Weights of a small segmentation model: soap at rate 0.0045, 23.6 epochs.
Rows from block 7, named by matrix and row number. Rows with one number belong to one channel. Each number is 128 + 24 x the weight over its row's rms, rounded and kept within 0 to 255. All counts start at 0. After the name is the row's rms in percent of the matrix's.
# convs0: first 3x3 conv (model.decb.0.1.convs.0.weight, 64x64x3x3), inputs 16-23, a 3x3 kernel for each
# convs1: second 3x3 conv (model.decb.0.1.convs.1.weight, 64x64x3x3, transposed), outputs 16-23, a 3x3 kernel for each
convs0.36 096 [101 110 137 152  96  94 101  97 159 139 148 132 154 148 144 103 145 149 158 155 116 126 117 115 106 126 160 149 140 164 136 136 142  90 106 121 128 157 163 134 100 131 140 163 134 114  85 138 162 150 126 122 147 121 116 107 118 112 129 205  93 143 115 116 120 146 141 129 116 124 125 197]
convs1.36 096 [111 119 106 134 145 144 166 160 131  84 174 124 130 100 107 130 103 162 145 141 150 149 117 160 125  70 100 145 127 134 133 139 142 118  86 128 145 127 150 144 112 135 126 143 179 145 136 152 121 119 120 154 114 133 107 115 128 171 127 130  90 110 165  74 120 175  81 136 156 107 161 184]
convs0.37 107 [127 131 151 129 137 127 147 102 121 135 134  86 114 138 109 110 132 106  93 106 139 139 137 106 178 141  95  66  89 163 107 127 131 101 146 117 129 145 185 150 121 157 152  97 107 141 148  98 112 106 118 125 130 148 107 166 115 126 127 138 159 109 110 100 102 122 162 137 102 147 134  88]
convs1.37 094 [151 124 136 115 110  99 129 157 141 127 140 145 170 170 144 153  99 151 153 149 115  90 133 128 113 131 155 135 137  97 119 125 135  95 105 159 145 137 120 132 144 164  95 110 111  86 137 146 111 145 131 125 148 134 148 142 151 118 122 134 179 124 115  85 113  95 154 124 132 184 132 134]
convs0.38 104 [125 101 132 121 124 107  89 100 139  83  74 107 172 173 182  82 127 155 127 112  95 133 118 147 120 111 182  81  92 101  80  92 114 106 131 139  98 159 119 113 176 118 146 132 114 112 109  82  98 151 146 117 133  99 118 109  97 138  83 137 139 131 111 130 140 140 134 114 124 116 153 115]
convs1.38 104 [123 105 126 109 104 130 123  89 129 122 117 135 158 132 164 103 130 112 104 120 104 114 141 123 154 177 138 197 163 143  87  92 156 119 121 119 127 144 131 137 116 130 127 123 121 139 108 150  89 121 156 122 130 123 192 111 125 104 144 137 107 113 121 126  92  86 141 127  66 148 125 126]
convs0.39 092 [100  99 141 116 120 101 130 118 124 110 130 140 110 121 108 122 126 105 113 143 101 130 118 112  93 108 133 123 128 109 114 129 132 160 131 107 122 112 106 128 113  94 142 150  53 141 109 160 137 100 116 120  86 113 111 123 112 116  99 160 146  94  28  92 119 130  99 112 154 124 117 143]
convs1.39 113 [ 93 135 126 182 163 169 144 162 153 126 109 160 136  87 141 123 160 130 125 124 108  97 126 117 111  90  91 124 143 127 104 127 107 121 104 126 180 137  99 121 130 108 102  97 157  99 132 148  94 155 141 144 138 103 164 112 143 125 162 120 149 166 164 132 133 108 141 122  91 157 133 143]
convs0.40 095 [129 177  77 157 136 108  97 119  74 153 139 121 101 144  99 165 115 121 106 111  60 165 136 110 143 133 151 129 149 121 115 118 133 156 109 130 151 130 154 108 111 116 114 146 114 127 115 147 188 118 133 136  87 103 122 119 133  83 100 138 189 124 169 120  98  96 119 134 142 141 108 127]
convs1.40 109 [150 116 138 137 148 151 133 138 158 165 144  79 112  96 138 111  44 145 133  74 113 112 124 123  78 147  85 133 124 100 117 103  93 141 125 143 105 130 164 130 140 164 146 120 107 152 113  84 182 158 110 132 165 140 106 114 126 142 150 145 106 152 141 115 120 128 135 152 177 131 156 132]
convs0.41 100 [ 77 125 119 121 138 106  99 119 117 175 113 131 110 122  78 133 126 138 103 105 131 142 167 146 120 114 133  77  83 136  77 126 127 105 128  96 105 110 141 141 115 117 107 154 145 128 131 136 140 167 142 125 106 121 164 163  76 149 138 111 129  93 130 106 117 126 115 151 146 119 103  68]
convs1.41 107 [135 110 132 127 141 131 115 147 161 117 133 172 102 103 126 139 150 140 151 164 162  98 133 112  70 124  79 145 160 135 111 121 120 143 144 117 123 149 160 138 104 100 114 139 161 147 155 126 121 156 155 118 107 155 145 145  84 122 133  67  96 126 161 129 123  98  78  83 120 125 156 126]
convs0.42 098 [138 105 170 115 113 117 138  92  78 159  85 129 131 102 149 135 121 119  99  74  94 150 145 109 145 144 115  67 135 118 103 102 110 116 101 118  83 121 150 102  81 107  81 161 152 161 129 127 119 113 140 129 119 154 146 116 117 142 155  91 116 141 124  93 146 108 140 149 141 140 119  83]
convs1.42 096 [130 140 147 130 136 107 150 146 104  87 128 133 128 131 107 134 127 110 140 115 115 119 150 121 142 142 164 131 131 143 133 137 162 128 109 150  87 101 173  99 133 157 146 126 102 156 109  96 110 134 148  87 139 163 122 140 122 180 105 113 135 132 146 147 141 151 144 104 147 137 142 140]
convs0.43 096 [130 100 144 120 134 149 119 107 160  98  89  96 149 165 189 146 164 139 182 121 117 119  73 124 167 173 150 191 141 121 170  82 116 138 105  99 141 153 153 157 142 138 108  96 120 118 132 115 128 124 103 121 129 104 130 136  84  99 129  89 139 111 128 151 129 144 170 118 128 137 134 119]
convs1.43 094 [145 152 174 153 128 119 166 122 167 120 118 152 125 170 140 103 194 178 168 121 128 149 135 119 136 118 102 152 136 146 152 131 145 120  98  98 147 192 146 136 145 127 172 170 139 153  87 116 143 114 132 142 125  99 158 149 130 117 118 131 144 115 126 155 105 128 137 125 134 101 154 133]
convs0.44 089 [114 117 170  98 112 137 177 123 129 103 157 135 122 165 144 153 133 152  79 110  83 130 130  85  93 164  94 115 119 107  89  82 160  99 148 154 168 169 111 132 156 127 122 120 129  84 111 130 127 117 144  90 135 106 119 191 144 116 104 121 171 128 130 120 163 157  99  89 119 102 120 134]
convs1.44 110 [152  86 140 136  74 136 147 113 123  89 136 136  92 134 132 160 155 161  97 108 104  84 151 102 110 112 118 112 114 146 168 166 131 114 149 147 145 163 151 153 122 168 123 127  94 139 164 153 149 161 157  66 141 144 146 137 155 106 128 151 132 148 123 146  77 141 129 103  92 124 136 117]
convs0.45 108 [112 103 120 119  97  78 134 133 123 142  76 121 114 135 106 119 137 151 181  95  94 101 144 122 136  88 137 135 120 114  82 134 128 130 134 127 152 119 128 158  49 121 124 123 126  93 141 119 151 187 158 137 139 111 173 150  86 141 124 126 126 164 136  83 125  98 128 120 140 125 160 128]
convs1.45 108 [126 152 169  97 137 121 123 102 123 109 133 122 141 110 110 180 153 145 143 137 131 131 126 117  95 113 118 138 123 147 133 144 170 135 107 114 105 132  94 121 139  66 104 127 100 113 117 139  94  65 107  97 115 155 159 105  86 135 133 117 141 126 105 114 111 122  85 116 102 182 123 109]